Rows from block 4 of the text decoder, named by matrix and row number. Rows with one number belong to one attention dimension. Each number is 500 + 50 x the weight over its row's rms, rounded and kept within 0 to 999. All counts start at 0. Numbers have three digits each. After the name is the row's rms in percent of the matrix's.
# q: attention query, key and value (stacked) (decoder.blocks.4.attn.qkv.weight, 576x192, the q third), inputs 96-191
# k: attention query, key and value (stacked) (decoder.blocks.4.attn.qkv.weight, 576x192, the k third), inputs 96-191
q.33 112:442466504493540542464546492465548522593570489520455486424570485532408575482433544442466585457544552490623516495508496526495450415524573557609548493457517469561443552618508456548535490418531503437484445473561463508513461428435578480551521484521466464482544447542611533503489523576498459491
q.34 115:429460446497486462571411619519441566539484538549403595442511498517465507553549589551513496547479468579510545457498505541453478423527425529567486535381463517539380560608518501512429454444476445459505565499435441520479484467431408531432539349507557517469492498475552445486561468440522424525
q.35 097:491549489470525505536439484455604466462494501455467525513475475544473546548476449523528473587613468442509427529667536568535357567496508500445547501581474391467393498393498558442493494498444564421531538539557508507468464443480487406456502493370518511591563465549433423515507521468472451499
q.36 100:556575510475518354521454476469468421406459513526543496485612472487483512412525589550492580443474546506494511469483541560526503463481530513525476549421442476433460489397450525567574578490497548503508496397510506488482551500516462523478513428459410487547499547533538425503543512425527473583
q.37 098:394485490468576534456456561524473505511475563526477431445447437535577547537471519540590515458410481505434598554452579634460444463596477514470533611517466443601597474516362560487559455508442489490580488559495621539511484525574496532450468464463455471520489529438566514463504479538500461544
q.38 099:419486482544515526585475508505442589507478383491454418531426632372532466525357486443468547533535551550462460558509486509595469422548567511435551497523425528484537391518473480543486536502480453522417525460543504469463487573520515471520532546451483437512589509488433467585526434421428443589
q.39 099:580533558587511518502476433510495475466513505428537486523603484538519483515434467545470478619399454551556538464509557582468460445427478554535483477492419535481486533501407467536599518521477524444470521514413457554432493527530496478400512520452517448527432480433468540553526454583486558588
q.40 104:447588548445574580506423539552482477453526507481475627469507472472503585512477598522544432468437498509599490522546498451508399495461551459472518559434551447448486482477460556451573451495580507473512585459530458431563497577428415449528528581550504470532558447526541440407567468546432516510
q.41 100:548513580532463481472537452475465492510545465530498501487475550512492534456459406462500529463515492445560543412343517497541455421433532461452494598549477522599453565457485488464558428523461603564337592604532475520419506450518573472574521539484560582558498426442530492478434476554553554515
q.42 098:505525501436525552519464498429458581464509502543621538555551549507483582503474517467524506520373446440543576449495456535528454489493499529571547510501451569464508475457517562477496397451496501490425457448587466533496519583499410515421597514530503512478513626497570496561479585491500463436
q.43 105:555467588511519489401437496541564488525500509473464421504607597534477508483529565429561472572519608547536546457518544496546474447536452514456475561408467589505529538530475544511502454373487469563517471510586553487459493553528477411527466516583488562467498539469507517494427402475487521382
q.44 111:421447447532534467472497514519500499481498495548417503582439466475364456470485501488485490569520508551472516518531504547448565514572529500391548517420602540562479510487396536419450439565529449531610592489542534499494472471628431411518604527540421489466501483497516495468369452472616479603
q.45 101:562524577495403489557502485499566542574426360457445431545427563463463498433428447446549463461529463520519524556556556486494433531445510542496492592495571479546367426537560520425462493476472450531636501431523513503553477458469535458517582449557438547493538471512486469547541428391508550524
q.46 094:503467597554515556557526585446415457588500515346455475509525526452490495526435501503485456481510589433481512520494544524521453488512557544534535559512557591543455501524496509436437437436433491524491542427454573507510503455521560436633427546519526491579565520531547498517550482500598459494
q.47 101:578443540477458551540541495557593463606458500420503488551476534563519544517534556411393467499520450494478538381522516532516531500425487496490453513354476522414381505511513488483513591423476524455463469511550562533515500524413538579518460474469594506480555558463446476481489499545475425453
q.48 104:457530514461513447464446482523469488660468511523500493368604511532635523613573426524537390370501500462569502454449519568551465615608500562578571508406480558439561429547530466466538544499485557511493464513477507481465485402519564467500488453407465538492473513520505453593584520473489517524
q.49 103:547472477584534562404425489571451483540460464483584608510578415545512437553443506601476562504384497612419454494548491510427565475534483519489465476479628432547437445575502451526486534589541491447487520414511488527580437525420433516530452490459530508522540496444540507454531560486562527536
q.50 090:486446428508496506579432522486615384558498505548523446544520539522501486524392449527521466523464469457431499426501470508437568444582534500570394445539473499449564522529460555553454490512519510553490548433445535505521479378492440525451554446521472502428475504520542489526464586459472471551
q.51 105:483516523496531470447464539613492559472505468519546455560475454538496514471519443442587514520497524546461401543513464537489547503471506525541471412471483543437511530491453559494480477554509501526523578498529467535418543443548568461549475470445477489563457602565467510430480561421553453422
q.52 102:407474450485483542461368526438485458643483454476427437538501557505532524481509517497584476455537514538536451504514517517525485508531486485417470608456554536486511424470469521490503545545430336482504578447500451476452538423492530463516489507500526558490563567516481596457524606468549562482
q.53 107:523514432532415522490425546429596547564395458485502505500535468596482502559464476547522506433629466442501429545493468458551496499366543523520518453464520526441450542554492407542492434428495613577540493473519438530465547530530511415404464499470548472543555467518493481551483428433564486456
q.54 098:527583507446444488539529416507447505512512473550564492507453559611411509505556541557419581559451560521475532423538442472445473490534478441496512425469567486583400386459515532458494455498439523448520468513546493506463413402497489517490585554478531521465465588481358500469546565451556568468
q.55 103:390471486531561482520405492566466583558412465370391547500506479490449490491492494553531448421513510559609480490421474411516432565535483483519538503454448501484471515489462482419583643548555525535450481486536550489472518522526473525464469442417455437439549520445473468393514411566472565505
q.56 100:525521505601474411490523412539496445403573487508461430418410510420569526574545501492530577554604455464455478543555581490568405490443546515607477482520467533534484441548502462507452455523537593490517556489563467468562439444567488449509434464518518510485540502471456463423491431573442510427
q.57 092:500558623493519464437628613491415410421494572535499540531484497464543540450507527483473449521559536491508471517488500487523559510481509519497536577521514456521497400468518563580501459479528493425536477554454517534507461443531441429513592543377476394533549424511476469550503435470536454577
q.58 106:626468483592566473495510419573527477476561487476491456478443509532523512516561397525504494489474483463414479478547477556456516513444509470497520467509451556564531451471503482428459498526569562489452439544635548527494388468476464515495443407534519516493452440460453470514471542502454462476
q.59 105:483522502506464544497491508485508443536538575544538489582444430458537415456505435416440470475403592446533482501452383519504548510545464481493546477493503497521500546555553519528555490451490458458494499474469472506522459557441505483427501643469486478521616437510491396562456536550510507607
q.60 107:603539432520507469583477471490504518514524427475466541470528488457444502501563470591620478446505438508646450516612487523608494480513469644531470543486599567454492538554504503486524536528543531594490530444618461503441479527495504500522441496459561497508510490532550492548477566528449446513
q.61 097:519449553517479481475509436473473503529537429481430509498510511424394529513476437439479599484526525486536610514490384452483477472479478407490511486542576436524498465509500425484444481485415467530414515439551560428494432471525501587567499533548426592609455499516472485391520634511565477559
q.62 111:582480460499405547472357539536488527527511508467604518432494530523532506456484499505501553462515496448489493504469454494427515450485523535479461481522505493496484544569477469385514531518488543567473477544465455511583496443563451425492449522485572500444541518529457427615488429562494491551
q.63 102:453460475483483485452487471560535502506461444386556481468499497522396526528555533538490415502486410466471451428478524546501546522522451442542499464539510516432476527372496467506501539480541579565548544501452477444507472498499478517530518509640487557438476396474562484513598505513548425516
q.64 091:433439439509433477477473489485597625520512569482561516566543478490494559493505546515525496546556464457521507582535581494526490502533514600409504563635487545551542511509576528426462560430472532449512455465546558526584479488481463455515462553493454505469523508546440515593469529530516441469
q.65 098:559538487519499514509566536560454449483557518401475466440522536573451487547541515529466447474541487437502469517561491462452503542461491481500571487592503488445572539533580523430413505462519565528545496456509553429498513577472470482513505552516400563358536504453522440459494437519533540450
q.66 100:485520487497419552531488485352517432612575481468446480504494545481525555509393571600529519545530512451457464503588552500414527491482521515383489495527462522488457494475477454492574470568398514563580494456520409426482431530482466587442572460456493492528494493497586584484458557545528559485
q.67 099:449416508489488530530602398510439497424432457535560513510526568500510476514454506556430490458485384556493455446599548538480536459477510470530485510539561497446509468556504526500539491483515463564515565482517559573401599500487474480434524480504497545435561503562537556543569465546493483462
q.68 101:468486461526549504514484467597510534493433458498571473504522512509509493458486537462499455557592455494511516505436499446557490472576558414499519486518532459516500513452543485443547471520534520572424412489534484523489526485424457474511484452603534526517509510599422540360527482533461401446
q.69 096:416534522579393519551469535509468492553542478416476526550580540536531411529529560500550467521524485472480579465487402548477539579481595435428565460508569536520548483507526568490494485506594552544473563415547508535472414570462519453429538524455508439479541570554575387530477561459495500510
q.70 100:529456594511560579495498558519509568420465462501552475539498469480512481614511464562493565461482509478471500513563465458516474497561458433511528566425469451523499451463396543457619470429389419538480515480466553484568534479469540510456532523534508504529551544551487516461497570507496449525
q.71 101:459542505467534452482559574518498574501552538500486452519497492490484503414496434522463606582468465403583504526486457519456463598456471516480493494483428449602398487479498558624545457486384422561467474369521446537476527494632447475447434469500621494600446552424523493379572523492504495473
q.72 093:488476461416417456479484576484540367477367463496413502479540461562536558487471457491488532528516515421546429504605547509503527461584460535517488455384582553517504457529588555525515473468474441564560408571493554509572497607495570581529462442534547464444501522479506387549382492425515495466
q.73 093:528445484576480595477486598547498443621557502546463574473514539565507481468446583476507573504459512546454494526545400462425599470474527608426557591438436595453498484489580414573402490466529492528491534533481482585486542545442431520560475415381509477523490486603489494480426493489488414518
q.74 108:576492433435578475622444513438552451498451627550572445430539372444503440443487476533660530465523470494457640527478379520559529458551510527555433441460479502435406469559540424527508530458503532406490461498477446445491506485431490515540531586513458556460486542513484451491459381519577471484
q.75 103:461423497535451535540545630613459422602601535570505523544446481435515533455475498527462453539505536361428590503495441497547530487434488513562532513501475522432526415489484474464532504488586518474478561484500514531506541487463597403484612481520501578451538416572510540517576498465566543542
q.76 095:483518424482512501523511509448555482572474461419609546582519503523522449506472447558457517523407524513576534571623477479571487469567484484588445509562566532588466500530497602436500535518437411467515527523461446532504591544493540522554485414464508561481497534563551526485434491523468572364
q.77 091:582519528490463497484541534534463511548602487523568526425529526506517519589580448473496512447523492464490541537504570552576492518548513390469499527512615392519492601422564422508517530505511533452427532577474501502461459550551445507528437456467532563484491480522465596450437531505496432506
q.78 103:583532485514591481466396516425489516483459524529558511493439489412498510478629565500439421578514487503571498647545465537551538443471441475463473526528467406429515482436484514462445492499452538526477501525454450431604516545555581535574492468457477434475509426414487476423493524450443504464
q.79 101:524505486515426436560517564418410558512512589457531535536581542509453553476565593471436439577427529545518510514578530513489546489558493445499492406499612478477515443576540438549465519494467458529556496506528596468460485548502431442438382429540607486607557594483531650475428497538463475490
q.80 106:460538556547450401519564583433497469542587531526408522520545419462421559573452543467487544528450417460452540600499457594490452601529549560486453454493542380489531485435548585466551412485478483495562503601532429476488442552497437598504450471449495549619473502537487532588518404525499591483
q.81 096:545563460398447556530470441551491505497462513596424522449423565410474433447403548473500482439586560401523477533517530460535606489471519491502448476592520544465511494465488538536520497500563560525529572443422509504536487472509480490578502479402517522493443605491476523526482549436607461503
q.82 100:404489505570456512522516464448546482512561483508436556509523509396477502538529529468559520454512483451643431465509532516451556510531547348503526416482543453406468476480462471471429379492507475497446523511499516556489464448521489537409537554511465451558463505495485450557558597472426559515
q.83 105:487443476301537457514473541505489543535481579516587415467492489564485490475468510419529483516515553553578496416493477456557546522554560585502489473495543493512529527475483467449441535567483589492531496507589517495508544492514428482594464599483485450414511513498502628458556495393634514472
q.84 099:524509477543534484551494415563465471583521426482575473540483509506448452451500577498458555571577561528487500512511575500529507446478555521542536406514432466468474583536534474507560538419632537558576449593541516515480467568503464418517510552544412501440461540449503538522547515464453439453
q.85 108:514498491475528502483442448480401595494477428407406447455497542528540530574518520515502533446457513467474527392465455484495412535472536515448508490470453448481566518478498480470483346462492414499453478498533429429527490455562478495482498443449447463422548459514503538469518629440505468502
q.86 103:421642472495502531428498507553490475497471484587475444538478547460554543597426501522466439457541344644471533465488458464481495446575394509550495623618551479564546541540517565527497496554569499480625547587549464445571554444569531491405507529439459567487457448483412514489429573498523510566
q.87 105:439531607548509459660465468507485514522472524494501554489461550381548418502515553562592495514540514453440465428510523490480475470512464487477502400563483418530512487590454537503468550507472509523503516482547525588519601475538381497487519420512340498461438501569493516427508520441524533565
q.88 097:561459502531533528535515546493473506471490641442485560546462502429519592415586571497465491565507490498506536469419413513530483525548460485461471545555535514509509374453522471477526492455501545517502531420461521496474534495530543439398500490523582552611491609388472446473451544522441431491
q.89 107:505558523549475458550524425490567495545598537482518522461434516553534496492504645494418545493502441494421490461536406491385445497480506521507556443485456628508515477542414366519533452568507517485501522517497449541452509446425613490462560475463493474501592523535547467416545586418435345506
q.90 098:482425535543424418547617477482555418483530537559497539344497457585457528588581503542494553536654460493489543574565473477443477632583475495602477461420471566501454490488532510419561525505449465509461555510461442406482527544511485452492454408505500503532580444403444558559453507535451500467
q.91 102:505561620541505539505430470513502508498546508410498520548342445543569611522505412498490518501537541478454408464464562588533541539466511428488448529546538485559518508571528498565514420491476494499420559553525503568493448454474554521462561565552471579498496558561543477512514453378513528519
q.92 096:532506465473491547520471462508548578513557470462566481521421458486426530526480525594533479525559449508458516468499564465440505489580485467540361639536462411496565486397477483486395417539438524535580452530394562454447541505504429501496470529493443581499510421463419459450519517517474538511
q.93 108:436527481625529399529423464441449411571526526555481532456518516489413518564568446477549491534522426438585469478631466564518552463457392422455478363417450552502502457579522496522460482568553500488470447592536513493559554542505522543503530547481491487511409506499532556502483521446606434460
q.94 095:576430523443479478489604488566412534524434554506490473548493580533491524416482542441539435444490464563506526507502640502466509447422488509484577524508533459485555395548436444573481499511510516504489431524487491514455557553508473491506543552610493561459459505563503420460487502533647448434
q.95 103:508470524501417452513524511532533553511474450560614490522441504542557533441439460485464462523538482550493545497552476471482518602419552525498500408556431580509606539451484515468466532497399572518562516494487499533469494586473510523475456567579498466505485391514457493489536560574584506446
q.96 109:493381491481545412511440533506453510538469515548490546489414491400434521528538462516460565564519546547552424452453572466544574484478507489465511511450474648431442548478435538586492470495590491464502495509505482495541467551523520569551456478513504447451536505483463531486497555490528407533
q.97 090:539511602413513581491480515472473502433414410435501529486597486469624425460476509510445526456448560570492501551557587462453469476579465415467490547470453578588455556557433568494528505452449530433499425538484583396474532486500561408511500512496462535521450543531500460509513474545484539464
q.98 103:481471529479597557495500472476505483497443568484537537488571522572545565465557443467456444579438499495501566455526481489559514442577401444553620537501474479545518521517485466562413511524562498435460522429472560500544477542532496497614527564435517532358480532574543503456554486549470423499
q.99 100:529625479551548441412508453507487598473469516558532520502572515409460451574495506481504561519428478536546492492432465540465523585481527521532538545535486448559473595495401490485434583515504407497544515514454474459479498480506512515551564529473447485605525578431456575398570527591524472508
q.100 101:521453505523497497521464630538516529532485505612493506412515539537490487457585475476499470476508596559561482501446390562454403476571510512462550549530557432555531441425495527463565460471602521441427410434471550472559517489565488449470546579416463486520437434489468544606531504547385496536
q.101 104:480441645563530513462496545441435453569504483513531504499534494494494489433547419548470515578371493603467523437521491471534482423484413504529462442477482443476529489449448567539510562508469382521509464453486600508512403486566502505443509507449533464562545467491485532458437594551504482457
k.33 109:542500522435528504565520473559443547430492467495510446511529553500558551472525498499574457582468598523461448467537533539542443534450528451422493499451601430505506518415488431535518526404492466512490490450471526516486522593448484465495501532638495476472442564560475526577506542461532508496
k.34 124:552382585444461454512599441453452585458551566538512382552508510512502579451554522435511573548533503421482526494442464532563475502556513537446545565504502380515501447446464488558480523507536397501491577468466512516543517567611503416496589563466520531546478522403474511393421543559534374507
k.35 092:503489589483448513562580518542531474447503497563517556493459498486572404492503536456553510496508438493506449479488519550442523493558531643494504424455521530492502450567488551467515567419532507477451449456468555578494427508417570546496471549481571421466471525446514499492506492511538540526
k.36 097:562453441489439555540481494433473433478524513518490501485492547412489502546544499609515492442502463470423519573561431486445474517449484517523470388521498565520529530516500495607521514448549549555457390400491445462497531463421458495491541477488589386508473529509473571537511455537451539565
k.37 100:523589451458508503519498441505496441509558494576454512582534412473601540545454539469519418522594513620480496424448441449423469489491598526469497496468476569527474434551499500602525489544449504535476479506489487466458460398524530604651462429472516600447507491447458471450511506395551452546
k.38 096:426486460529490486507559493496493543494549503481462565428480480512482523510479597476495517503551404560505463390538471605507445498445476536567519426465507505533605468476519572485519468523397513477497483502497584464506461427451467524480455419385484497446420449521379460568627555538484465490
k.39 096:505538431484516494496477482531467505541502479525508536510434423566594382514547526505448458447464518412509524499510554526576396497435532587520505518545498438522575529492569545459533459535567463468416462438594436469520544458415528449477542519434604596615539609540474405479463536519484517641
k.40 100:529569463603434574505565494491518487506497492456464560490495610471546549495428420576358503533540556516508474482442495451387555567494462481523539483521496572473496503428495482535533475468580428502500475411476501442432504411500526556479502538508490547483590474490630547516511464545633515429
k.41 094:445546578494581619561517521491520518440385535404483553412532459492554472509507550398441411452497492529512545464568458536543477403505558425491530522462535430490466451551571608483470464530513482538407604521627534602575394445531421456516548564550491473520429486546468528493590547512509577539
k.42 097:536536481473603564514408514598516459502534559486554450412535532413586497521461517448454386476438608489422510416458453570512383423494469441427558478473586537544567479434575451477513456565434449438442481501546405468551546496551553523521539481542497479441417523506502420462555506475454450574
k.43 104:563400477536500489520543441611482460506415502464518492455483418440501477530515585576536587484476560542522490585521588484477435602570363510497448517470560509480549504472504588506471481531525581454577470498492439526464521445524517464560506472540488498513544504552547548427481470501554522454
k.44 105:524407465553453472458596421522550519558603482427519478476579472626453497480538512526381381489503421490527476520494502502509475569481500546394446584532478555487477449513427447471478555499533536534505404472494441394594516485485460546539511515504544474421569486492531582505424597502527508450
k.45 104:547387494454407476540543417509479524466634487503452501455489496554380540525488531485472497460497444521475473415488541544556490496505538501483535535533545432448478512538463541546480501492534516539485497430495495577468416563532449543462412525554554486358478543426490514529551532504481618471
k.46 099:570480566517555529496448376458419558475475535487429610396556542545567481400553494513471554518454456497490453514559451498498510472472520488478474496415610444523537495540495517543507475429552523550584556489510419562526458610571466539468499568645558510431550462495410542601509562496516574488
k.47 093:540465500455513478550530485522483455419494519476540470399414575488526466596466442488462523508459561432425576550536566534525529538519439403384456558431571506480409462502619492484401465544505427505520478569460549553424558475586525575450454520536510549503413517413408495441525550540494571492
k.48 108:545491531458497444528532393422429559512484620587388560485589461448534532523551458567517517568543533534523479515558426475437509435493582405442504523549507398505464606419414545538435503573381524488508567493421467495486496563452561540495568442480501461487460491471460548451513480477479515508
k.49 104:574495496573455407429540523373566525490537485507532452527590541538523464319406516502409534497468481456507479437574435591550501518553499470536474576599535498493430575500537442469528446557428468470495488477566497533485452405460576547536459459479526616539443510491451541527488495539480483517
k.50 090:467463390495444422484493395449539507557521521537526516643432545521559500501434569459517557508513543600541454585437462489514414528588487579535505578523519465570522527445534509429517562456469518473525387495491454406567551533546472534517502514505483557465496525519515492550402503468523493443
k.51 098:557469528481428536449590483499541626516464460478518522434492466624460521501500455540462500561472445569395466525536465493492484489464580529471458413564576469467465628481552421455457507555472545607408473455511486463553513501468462546502524445522447517551466487476563548555475479421448439453
k.52 102:555421423544498486496569534464473531533551556457487566465543487573503553504521454539498452555423430495489473457548480471557535379508569512535572429498496436534553579480496563488510556528438534522492543470483482501564514468502531589434448448574580611401536417468485458425385421475570459505
k.53 106:521540564513599537589458440444568518579416590559470590494570586514473484539533529484523565587464453446517575501514506585472532497566534442393491491510566526494516537492505569437502555557497451479517524495499464514557469494486593547506600545499491473538416546453494547435556579461527510487
k.54 106:509376552464478485404481558456506485518467491449471438476464541488455479504543447537493471535483561446519412555463610508529530485529539576652534499613462533521463472489495492561498485579464407456524519459501438465542446509567488448543510494569478497407531529507470531529507463548433490452
k.55 100:513402531549547500551547481437550526433505556529588446527509475418487522499463520398489511491523474568441443481415513441451487496522411522442537532523401533442543526386510496476605385572518507541508441462449495410482481535430547427412505465461484613534404550546528474459457447554502497489
k.56 098:537512523499505569500444417437500589485433483532486556529555383506505503477589592523439504546519423534441489504488543435410527567431536582468630520503471585518511590524522488500449487537599515450529450505574532563473506493454527457433438557444448498480511488457509452539492515460563540506
k.57 086:560465567491530571564583473496478505481434483564418508512531519624410534458487450527418495436450401494507484454501361432587443555453484517485518505462592529513538440510492420586470558494474506607397538549491503462562475537424444539497482488460530425473475536482547548462514545496523523500
k.58 101:489574431463440483452519433466486546469486438482445466514543493410480508427512553568578534512469450503470480479516584594539476577568521527517474490456562456544523574459526487495492425509577454534474498543456520445491520410504485460493498483472445403529430529502551510547513529443513562584
k.59 099:545551506565478376517559530452465445498500454379391528527496526586563510565539467455487488581602435462519450455448553527536482460482562460562396537492485494442486475514456414537576580506552433457619571467486544461471540429559528495505566437493506490590438527512468467585504502549399502470
k.60 108:495457541494403486413434519436549537532498613528529549412489494488565566482540469490531554363461528564472560417497530418546529527526565454524524539433439476515498510471451417517424500491546448360534477374518538433508509525442497440438497443489594482545473591528561532516527450565486569560
k.61 095:497518466526438546466525564455473395544497526360469447492539541501495509412544530463546459424551468429536444476564475547562486507415462452534520476475488427536505483485518442529534528499428522470492492544567492445494434522448467498506494539560586538493478483527649537569427531590458483498
k.62 106:488478520501488357553496425469496468596431568510553539617478480458545437576457453416528550597423496489497390435438575531477434504542452462500563531546574473471517487481521544473513495487515552475514471517490476530519431482528464509554576567477525543494466504500418458438464482489593492484
k.63 095:497445491559432466497485415419496459444554444494378551534507548474533481513408514501464558483520506568423542462450432499486499476610485471462528541540503642467460529535534474445441513466548488535491522413523367518457465466514467485489561527531508502582480437502585418481459489447500510460
k.64 091:556503496551529513442495486487445542482514522463444478464528600445624536495540531537532569525540477470501444431491341508477531405603499562559520455490578448373497580533474556539460524449495512464538468582476605491412540476482470390534515493511423516508546527428513414527370460447474526484
k.65 108:487526375448486455520452572485537497524554502464475560423493530472396516492461491561568485426468570551550454592332547523464443520494427540537570477440478557503499429507492463492463442550464478414565460555509528493514509482483533543466471515458416565511522519573391486518544463543549472490
k.66 098:506481450475489446427457563476451486468463563423516466491481531496538487526448503548526401542538489544521565491501492525491455482541540537543526431400476455506478403538613518446450451498490536558480493471610563461579574522522581488550577543561490473456482534498475468535533472404481519490
k.67 106:518566558539513461526464450489515455556500600538468492530430432548495418563499457554492528532469577501460463534527535574451648470577559507519571573478575541477555448468508493498455471502508532585530471487464500482511556442483476505432548523593515569510435504484407496412435448472513467565
k.68 104:533493574564450400531501501420485474504546468543489509421531451483535476494616542478549503490537552488473503515524476520440577469511462558417551625570401452527492535535508418547496514557519480408548453483450509503483522503416557531531524535605488577449590511497499508515461472426420533415
k.69 103:610569431460514481523406543494502547530494533403501497454435524441399480532493506478534482402517538498478471555513502475483522449498538476445545494532573572572536549455522427471561476455567472567499478466526441528470559507457455516452482529470464465515501506409484483455539467502474482520
k.70 101:505579479504534526540506501469513558503494532377556469555516501527524423492577518517568448432571436414489508472533450417532481523583531493478481538512439457495503572576483541437541455567511494543592435415530477505552410572507454477493483493455585552457449506529493416497472479475457544445
k.71 098:567497426553520440483462444517518420532519575595582426445471511562600374549438501476541436427483546471473485472480466521475471497443521398498462577507574505581510581531489477498521523469587577550457430527460535556524528507469452484566537430454478501482529477550478460456455524509486469603
k.72 090:573483490459501561496423532484447598485489505471522526515477518606492424522458560515521484568479495529515505513588468455494487503609478493528512572408546463469478496539456547503397541546552456598505472476399522487562464400573421567546542493555507502500402428430440408491483525502492529551
k.73 099:482647476481599393534471436548564493446437516430460524566456481543510489489464452486385470507494524404420459484543497589474434475424527530468455520587498500471525504439468515545556427519406517503574479438467526492535492599604486434480575508544459497491451492559526485571450519555427581406
k.74 101:524617499519431477522449419537454414438461460509548571520618489551543572489508434501460491508518490517517420470517480465502520537463447533493484515427423515574471402516440496480427456563507522494478527467600574615510449443519531524483555506502497450559584485462479581496611499426351557512
k.75 106:414620434432465450510502545381483506451543541523524516491564534500467499553451585539485501464560501498481457435527528554486503368468501516519429560536518437462531465483477515478486588506504484449538459526452443466555484467411534519439555516548463457512531546462456594551478455422535417556
k.76 095:555515474420477524481534484520450545528543499526386585583513450535517454386536482440543575538548556539512464510422489538519473526449504460483498499398576576446407527544427522494526475489543401495491508517430606446485472483485520401485535511448525461507419513493408501338517449465574423524
k.77 088:517445501519419465539568489486389496469575447518499538491471427447467360572454529391501524535532527594477481501652528498492471529434503494527404478451551542585550483581510464442391533441413532544469529589569428451422621501462498478641443456603503554524516601536495557518488520536515423480
k.78 106:519466495410480473568522526551493680438481488512561457592446448469498490460491518527528555484498535524567558535487507569458479519527573532486511478520424449402439474448461468554561477538490503548495465493519536475548441457458579442581498471531514525603552544578451507487480487513454439482
k.79 098:604361455559523472519524534526517506578555538516406453413556489533527442516557483510547447421525510511605412574496485577518462543467580524573547567482521612528521516473471498438495449474513454509520450491513467489546581482516510459555509551549509551427512449569540517465535505519504501431
k.80 108:535476526440541477454520388586453529488458439470496538468534454597444478474367476512559539487456513507587516518522524478517440472507459455505474406577488490428434467474521546460501507461437473498465472427445345576503486493624505523547471545492577523496471508505544436573557576554427508517
k.81 099:513470520494519363468444518586530556451495556478515498561494495467505548618528460467500450544491503468511493532467527554516489573552395511476433509419495434470531523580561498368469558462465502492497527670482451415548571426614589470451533504449522517505566459527553501470464553472499535436
k.82 105:526495538431515460490474422466556405475522465519541449526428497532487478536454471536443444485502519513473569565538506569541532507465522458536452544484513527518630459389538505478585601580510437532422523502609442495663592526566455494581492564571481386425527465473504547507483542505512536536
k.83 098:567531491437558471600474516467515517485486483418414562514494494512499560524544513490543465567513456495505472501398568470544433528403392533537508478478451437507563562548516505473495623556459420588480564523425492500381544457500507478474501497540484546551529568482419517491473521554481515461
k.84 109:458479596531485459566436487423421347524467504569461475558481511533534524491501448494494499473457584455616530556439537542383492495492497529505525502564481540503653404543456391526490424495450549426550511583513553467486441506522508496478522495486428533448515557604479434486585488433522562561
k.85 098:400453489465466587501518569497465488459522571414562463529501439564455451577529499485525494495525488416533506489506567548549506518496486454504499423500402491498476555459473583492518497574481537529497566603534539472398522522517500470433470564471533608569499520514436453510505609555487503483
k.86 109:458490577409597493504518547554599487387513532351437496438503482495493469449489587493529476480474461546458495523458500487527591518437473511420482387493442511436384486553494455450561520503530491516396517411534500420437445530460618502512508516592564553451525474535570571579467464446536416578
k.87 101:460479588432490341554505536527531537539482483545619506464556505506540485525418543556506486364477498403565436456453482450442475503474558601446527457604479524492494388517577538458576433466557532582540503526549408554500428511474546451481513576452551586595505515459500567551505436486543431457
k.88 096:528404491554637478488491576542491432480503468538553386503581494477474404420469448483407441420577473500511459587435473548457460476509617582495536562517493460439585532475473548541571458526468435527548491563527512567493454515466576457491483488464524544514523412535594441514485383441491501538
k.89 098:523450486449590427524459555528540588503442463564499475443452548544493472557508457487475504437441488394461520547526524470517509499532552527471475521549610474493570495505527503412464502461633457514574442446469464446460527494484468477498562538572467465442478512491538554478555499439503527559
k.90 102:532489508524489494442527506537442466471503424449594429536599491556435416422482483453573488508478569590604450596470540506534506514586529526573528427559484484472484559511500471468510455567385443535505489445534509522541550591549503469507484549514463506452454522461436535457496454528590538451
k.91 101:448558578583592486499515492454515553456495483442502462564487446505412409446482527454412526514574530485505609404528482430547451535471523524427497481540507425417428479495479522531577483510484434454477522507472455508453486541490493661491481454509479458432468510505538584485497465524461508526
k.92 098:395495467464578498518519456491499569439529450504481511438559518440462480455519514483533575396431564548483545484569488476415539506419577434546445462479450539476570536437526566543436459587531527529486466513524506550556545430479557581531443493578506527501521524414538486532528448432488562520
k.93 109:535519484460581464510561544540500554525538584470543370446536515550554479579534488536471481398534483520510561483414566492550471530522561522461515491677478533564546401432551486499520514484539430501505627495472480425522508500565537542522493500522496413406449544527603576477478512516511548542
k.94 091:433536507493602462461496476549492549531588479557496419486459543388477521560502523607419517509460477498458515525474599583545421464492509577439511550459481502558496474513522496478571543508417622421431470506511495412445455471443519421524481549449530533495358488535519502510542418471462423479
k.95 106:560552471434525469562477457501434470376537438461600464519484491438520462476447482477578528448543508524390485471500561490480396511441539522539481530515472417451511471570493473469539522485560493498595514474422521507557503536450478406468492446550456434532454597436393496520513491509472493439
k.96 107:551475583570513522470507538456349464533421531535582440480461428367534504413590500531637564524475416516446563569582385511489470491468557514492507556535530414565505464528494502448448466510453524466505484566473516459496485530505476597543492432418416421466513537521485480544402490537481473523
k.97 092:458597477550536508466456510464509555440527458538495478509538555524547546465531482490526522519517467416522425485449472513515486567423448554438497506464485470455467479577524471346557433468455530513501533431510429507461474535495459476517500544501517499493449547628521463518491491542440528408
k.98 108:492521516490488406504562538479556636519493517425483541487615482436543574492479560511558473487526509496536500517435532457437515556487516523506550575538446510573497507563568520559487431476547517447483481606386491523531448528495478545517469515468475507607542475480506499519522472539478544481
k.99 106:450414488468496538517483557396534511485525511456487464457447506382562549447502437508605557528560508410471477432461427390448510520469537564519452504550490581604520458525562467399508449447451441451463504462469458522503563416372534521488434466522597519607510456619499508440416550499511472549
k.100 109:535521539536551505590495461410456552514457503410458460485449449455469498405524483558426482511505531478540397427571594471425568476538433479535513430628459527500570601492476512436542540564475504455479583510529389564471425507469526335583466532485434568501488435473605499526458560517445546434
k.101 102:643490494443532604531564480438526535456482514461564513553499477513485520489632508512560419486454529454471630457541471558501524545552512459393578532527458500555509481571525530532514452490473568567543502465476406494600515571578473512438580549498512498473460537562432569619480424474535548458